A small sound classifier, trained from scratch: soap at rate 0.0044, held-out accuracy 94%.
Rows from block 6, named by matrix and row number. Each number is 500 + 25 x the weight over the matrix's rms, rounded and kept within 0 to 999. All counts start at 0. Numbers have three digits each.
# b510: branch 3 first 3x3 conv (model.blocks.6.b5.1.0.weight, 128x64x3x3), inputs 12-17, a 3x3 kernel for each
b510.9:503498509525493497485498493486512457513575529530549484509504494505478459510488464516532529507508486493498466476467483509499496493518503529526509512497511507508513
b510.10:513478510505496485515516490462453500475474497502522516506497504523517504513499471498521494490511532479515490514508492537511479511510492512497486489520479478495503
b510.11:476490486502491469553533557520494542475468539482474478473486476495507541463494476479462462542523459529530517464506520501504493529518472497500490501497507491518495
b510.12:507502524515478525450492524528532491498486480494502494526524469473478476496498482490474474499508476504460490488503460506490505540484538517496515511479492537508492
b510.13:494499476483514501494523557487513490505476454487452499516481485491505520485453494489478481520523541507499504478478478510522524479492536479506509519496479543515502
b510.14:482470498482490509471464483533532498474482477504507512464490498512500494496500475437478494520509492529445424493522514472481479507487505524490480487487490514521520
b510.15:485515520481506474578535457510499549470482537486464526466452499501512506475507495463470484519522481479486490490510485542549527512501491514531509485514499487514491
b510.16:479526556528517489459439433544571529491509508460488512474474496523522473508511484458495490504482488492504480513495533466491478507526533515525538496520534495500505
b510.17:482494505481494488478456492505493478526521507536510516519519501503495475545527512497500530510484522496485498495474460519496496521503493502485467516526505494480475
b510.18:506548560423432473570543619577585612511467450530507526515476490512507501430419420484491489461514500552534509464461412433413431499501506488512497515518518526551542
b510.19:536500434470531496479472485511480521506471485531488469505498535558471448550468467494500498492490457468474442475494483507511455514512509493495475467484511513533525
b510.20:499499468511504493495485478535524504491478488528494514477475514499495491517502531487504479498467460480462463495484487499483478487467467475467486476479484489479489
b510.21:494500500513476500516474495465492483531537539511508490503490493507484508509509520512508537499474490481502508470468487501508538491474480501504481499498485479495494
b510.22:541515499495519523479523586513516505519493466470474460522495496485482485459484501501494484483500484503518491479464421477475473472477531507524549515484483553538518
b510.23:516500510489504495518505468503483469493496488502502491566556526486466479509491497530513464485443456442459485511526477513523510495483455481479488522500490489485490
b510.24:493498512456438466570528471530495505498481507520486508506503512461482467501486495502511481476477469547534520483494469463467505518510515498504504494532521518496498
b510.25:467451468525499494510456444522441475528492506586511468515512563471492519504494522479476476575541528453484541409451510487508540540549472504534540488505497475503480
b510.26:529518474475511511464554571491526545494549487500500500528497485508489501501483499491496491462482502530509498486497516490480447488475487483473489494521497532542514
b510.27:492466471528508515498521550498471467503479478502498485503478470470502507506508479498495498505505495515520532460462451515526509510480525524528520486470487497483498
b510.28:513497490499514485462474467520566540484476458511513511476480492501498496514491467454453506482491470531470438485486494512512507483494502512501538475489481492499517
b510.29:533531498491496499505506473456495481527544529515498469521503478483464469499493499520527527496463446473475490506481498490496494481495500500492495489497471495509509
b510.30:512489479500488479508495471496484484471472432556556531527534531466502518542543516537513563539540523541526506491481500528540546495496468522531492523543498530535509
b510.31:519504476469487482481492463539538517477471445537542514492504525509496480510500515479507491529523499491480497474476443483504501518511493463486499518511507508512479
b510.32:496486508516487506470476480489477475528531506527524514510511502501502485525537520532504523485477503493489496498475461510493490508516483514495496508508501475494509
b510.33:469464503521504485541481410552496563458438512534488498500485520467459492486490493498482528520503486487492481436476477474481517517517484502529507469503495496501502
b510.34:509485497476490504474495486509522498519501482528506502487464483492499492526522503509531514522484504494470477453465465516508518492491503527519548494498504492503505
b510.35:517507525489521522480500466507522480516525507497524472484488486490504467533471496501513471504521514460443518495446486503491521497486544493476499491481508498485480
b510.36:511503491526517500465468524429451442515552530489484462521508535550523515474476492456505546539518474470483499480472456480468471483483466479484476502494497525528523
b510.37:507504547471480506518507524472483502497491497477498512511488486490524522497504533462482477525534512521550563492556527491529545503509556513503483511519489501485484
b510.38:512512524478487491480467476497496532507498507527497534520486506485489496464489493483507519501490522518511469474488537528500505496516480491545478510534474487501476
b510.39:496489518476469485482505462561554527423456449568563541510494485438435428487499488482459477524495473468496509463472502507562562485488497479524516508509500500483424
b510.40:524532477513462485522518492517497497504502507496497485457468489517476491491466513486518494509510488457463508470489521490487509517479468476484504468485493491499492
b510.41:551498524514491524489502501476487484512496475534509494498481475520489481499509493519504524480485508481485491531495497502487487520512494468494478502516477474507493
b510.42:497509520521522501490485497530488477487503489500486480493506466488457478507516508526532532491455469465433485514525515522489503501496504495503496494481503512483490
b510.43:528506514496518486519495460472491508486508512486491475490477485520493474511498481532508530525524497467496525520486495495493493504518514504517497470481488492492499
b510.44:495499458512511562498523568494486457515492444512477477494492491479499476467486465481484455513540515494495510460467455514494502499463526527503511510504502508503485
b510.45:525463495489485476478461476516504477475493475517497454506481480490480466484458488520530526486486504481488490492487515528492505508498475490491520473487468492477488
b510.46:499485481505512514466497506509515487509511505515508494465478479497483483510497500484511536491455453484460452508488513497511501506506513528513527512513520500534531
b510.47:499501454501506510473484482485504556489503510501508511494472514460454467520510480511495524479480488531537458520523535530528507531530510497497473499476485458465527
b510.48:469472501516508488540515471518469499477445498495509485490465468486501503495485498469464471522523525505534530461457496532504525522507472522531517483501478486472463
b510.49:480479525502469520539513533496491501486495482474469459477483489505494507486499497482481449531534503537515559489509521526537527500497510512503511481495501489478496
b510.50:536514559513486539501498480479479464505504474489491455512495453528533478490478493476492465514528503487490536515487495529511522540510495497505532486522527483468451
b510.51:500483487502494528494509568510514515537521478516492495506500480512491489480481484541505478479487492520513504486477455452475433487487497481483503506513508505527535
b510.52:540502499489478500493480465548522481491474481546526525492495503498468486506489487491497514518484478481452488469462468496484498486489489505507474504492483525536491
b510.53:523510541483486512492486470492469466505503489488508484508514466499503505490474482492508490512513522487479530500489509526501502522487518478510522491493486496490485
b510.54:481482484524506515484467475507517506468495477510508505482457485476470484490516495470462491452451474510524520480511508473446514483491508498509520510495485480467467
b510.55:524486552520519498467488509531535495517498472547544549496471490475491485505514507507510507420453511488517491492471500524465491490501519475502485486510473486471488
b510.56:515492505487500513480495523464481473548564520517508501499488488494492454485483436526544510530499482478485482452467442491493475476504515499508513515497502519522551
b510.57:497480480501511528501494496460438420537512521517472481506497522472468486486503505527547545520501490485505508502483486510498505512494518528513494494470483513503500
b510.58:472480488490498530482474491497485473470486446516474458526504521526486468472453452461468471521496458421410459468474440485476457496503506483494501475476508525509511
b510.59:524510492491506493474503502411436455511535536492520495505517503496477462490502496504513507535504496460477501488464462515502509494497478493488491510492483497497498
b510.60:494465474525505507451467481513513507489505480498496479507481487517509499522489480515526503505505505491485471502493471491484484486541536516494493481496485487506490
b510.61:532505449486493524505500501507499547489462495513505504480501549514466481519508457499460492444478488481500450492521510508540468531547482499512429481486473482490502
b510.62:503512499479473482488482459552544508468485470531503508543497510485468490500503501500531519509487496486483481511502484545542530496511485514513489513516503514511505
b510.63:467495515508442518520505454574495491470474465478502506487527484484484476476457462491491480527529513516491504544536489550495513520526516511508496466495504488490491
b510.64:550526501508522504507491489508507527500489483532542511521492503545515501505485466494507517495532499493513488536498473535519482481518508465475481459501501484503511
b510.65:520504510493504508487493510500507495516512487544524502511511529483464476535509518520501524527500482480484502498483483496499503504475473516516503509487488484485495
b510.66:477455482451469466542548567508500469502478464467478471530481462479509486478481506500502472471488470526517534464448446521509482523488495503509521495480495527527494
b510.67:522512480506521488510492461517576526496545516482520517469495469509504501518512507469495506462488478474479470502501506495514482470513513511500500499511498493504499
b510.68:498503521508513508471472483534555505476509496494508491485483470515503519516508499467479489451463442491497481519510513477501490518523512509501472475488481469486472
b510.69:564541523500512513473551587513516532499497480501461464517504475487516499470491506525486481489516505486508502480491474485483476484505510490506544514506502541531517
b510.70:519499493485489498498485489501484480530509499538532543536539506485487493510526512506522527494476492508498514486483457523519510482495490517491506512498514512502512
b510.71:530494505489506490450493514472466467491453439581528511521509502486449437497510492488489486447472454482482471522500505535530483521530526492490484474500490482474502
b510.72:455506510479509524450510526493494468513516477486497467505487488493487458528515490497492476515482463523498477496512505541556492488510513493490509530505495537510486
b510.73:509514522505485502507467473500499471520504489512519508509521503498483465524521519523507534474476491480471505491481474511505480493493468496497522511489490513498495
b510.74:491474540500489502496510508516507496485482465515504514462496497481492465509490490478477530486493510532488521533515536533481525485478498517502496507500482502487510
b510.75:506501495510518503469487517527518511491477472490499479507475471495489507510479509507474460493499524506498492475477470515523524494485543505508519495473476501498505
b510.76:553544476488480490506501468483520533508489488505523541468491508521521521495486444482492519513540540518497464500514542514516511471550543499521454483506490486511512
b510.77:508476440523507534461507495514552583492498508521516579443485541507480501533534448365406475461488451518499409501521528532518469522503489494502474455470476443492531
b510.78:481507486504495476472506488480504506476508494505532501532528518497502465516510470475499519533540483492490498503480494503521515504514512503498511494505501481502500
b510.79:449469450514476508561541523528517517494483502481487484483486481472500507485489460456462455551529508541506528493515527517496500533506486481498510527504528514521509
b510.80:529516429489493494486489475486544563516506526494497539490503545481483485497502448510501532485501500527532471491503506496524498485496494509504459488513516483489527
b510.81:496476488523500503471485477507511492539547497494511503455480470483472463473466464561553537485479455469457463445477472482498494516512526543511528505510510506503512
b510.82:555517526516533485485481469515506455505494463542533474509467460512489503506502520508507506494505521475500512486502540504497501539518519493516507498488476502454442
b510.83:493498497528504532455524562526508484516501480486497474510515488499495469490494463540504475492491503509462498464468445502481477490469509501501489496507493528519517
b510.84:534511434481512471475489469462506541480516509510508503506496532518479467527499465536522545448475509505491477488490492498511405465536492522510473513511493473484494
b510.85:505509488508480488497474491461463438547539530513524469502504506510466485485514498518508550514495497523516509499490489491488496473478495511491478497500508473520500
b510.86:462463542516495498513499514519508482478501510485503507499484476488511482490544555474504507487441488496520529502543557471485538511514475503496502518497466514479499
b510.87:527513489474541535411493571508601559486508496462501524552503455519490472516491496539475464470452514508522458492490465479490447423498524455532518537539499581559514
b510.88:481500568493484493474481455560533492475480495475449489483463467493503481500504509488470466486470494467493478487465453474512512545549492488501480513513495529490475
b510.89:499520498494504478494496498482500489509496458554547497498504493504481465516516500493482504477450501517551502510501569539544548502520505491527500493504483490464490
b510.90:425483494536477465594494427527502587439449515490485522449475503464465490495483523463470485481484473508513540521523493474467494524524478515520495478507531498483501
b510.91:519518490486503479466480501465463461514515510518494482513508516533508510494510515474486503514497500496477473501471470509497490500485504516486496492503502482490512
b510.92:507480494507499505468486452513506484504484476491492514497471513508505510482486486527485497509511519475486477497499491464446466479480507518506491514505485505496494
b510.93:513498521500510465504494503511500476481507496505526469527503474507479473485493507507520521506503513485517513491469523513487522505486523486506506497484480486492471
b510.94:550554470464483494492501497511534494527487464505504473514474490533520503488509516519504477447441463470491495483498496525483469510536515505525487500515506464476484
b510.95:485479509512514514450494526466524531450470509509525536487515502503485464542523542403464493541537493472487506522519525518507523541527555475488524484487526468509488
b510.96:502512487498486490483482458514557504456503511503548517492471476515489506508514500473486519506488496464471468488479452494513508493501494512496520499516515513485500
b510.97:491486510509491499503516497492514485506529505500515504501495507477465493506533538526508538489459519493486497480505500508523507509479490505513501499506491489492494
b510.98:513501510476497501507500528473442460526505508555523506507503533486488487509502508492510523516507492498513526473490498474465473485477462514481491491483495501495496
b510.99:510494517489489493495494489510490475498485495515501503501501499502500517480486489520513495536503506480471478493487500494491495499505501510499512510497492505511487
b510.100:469489547490548522508496489514493472423499501527488473501518470483509515489536557422443429456432430510536521492487535496483543495489502514499493557509489491459463
b510.101:486470483540535501567491456479455536480510552467495515481471498494490481517509504506495493509529457462499499495502513508529487512508451482529504465493495469459486
b510.102:497502524522474469558497507473449488517490514477457467469494505512527537496485492500486494518553528458507490510518543541519517555482455510515512476471522493469504
b510.103:505513493491452480595547585524531548473494510484492504505500488512511534467457471503491517499502472493508490488522512535518479483494491476466492455502539495503499
b510.104:525545517489466489489479490507507494500529548493516528474513515519518494523510515509476467527517479513492465492535510502520530452510552530484478515494515506503473
b510.105:564553433506506470473486482491518527538516458547532515488483510521500464531469450497498524446452495496487468513490482514502450504531538489479460480502515488491499
b510.106:502500503535513506456475477532543511478517489496507505510497493497489478500507495496479510479492509522469461501503504479485513505498500505518505502498478505505499
b510.107:515533542513496482498476480556532472492486494501503527493499502458486481484522526479461469510480489479511522494502524499502518506493498493501524519505480496477457
b510.108:510470464499498489486489492503521485505505501503517531510503498509482469526508468488508517524491494527499479491502490517500495498481488504504522496516501479501505
b510.109:496508483490494508496475473512504508513524500505512524515514496487481485496512513523513530501465492518505490483485502506511484528501475527503482537510503498490494
b510.110:514527445517544509463482493557508567489462493517487510473476540521500497530513449489471498458499490498517445492530570503501443488511472511531463489512517507510532
b510.111:518511486493484485472476476532537502483487488538492498523486501506480465527498488483497509522502476457472490496486448482519492487521482463525502501503517511513476
b510.112:491458487526506511564540495473472454532507508555512469487494491472485461460485481482495517518493493517481517470459480504491510490504481527499508503466482493511522
b510.113:480485500515526532482520512512470477509477489467473440492500471505508471516485482495492489535531504529492523525508473500496508529499518498515524517513511505495479
b510.114:498501495509471530488482512523522503489471470474492490498478487502509515492492465494471470529514524491481490482482472480478529506515548533507499528504486513502489
b510.115:493515534487454506488493531542516482521500477488502511499502499484453476488488475520488495536501470502474472512512446534485498512470528521503508507509509521509483
b510.116:547518498487490501527502463475466546490489509473488502493472519471486503494490498525516520505503539487527517468493514506502501516513483510523496486496470476491505
b510.117:501496542471495516479470492482508498492495489477500513494494502495488507515536502482483489518512482529533523504498500497511527485502545501472457504475479526482496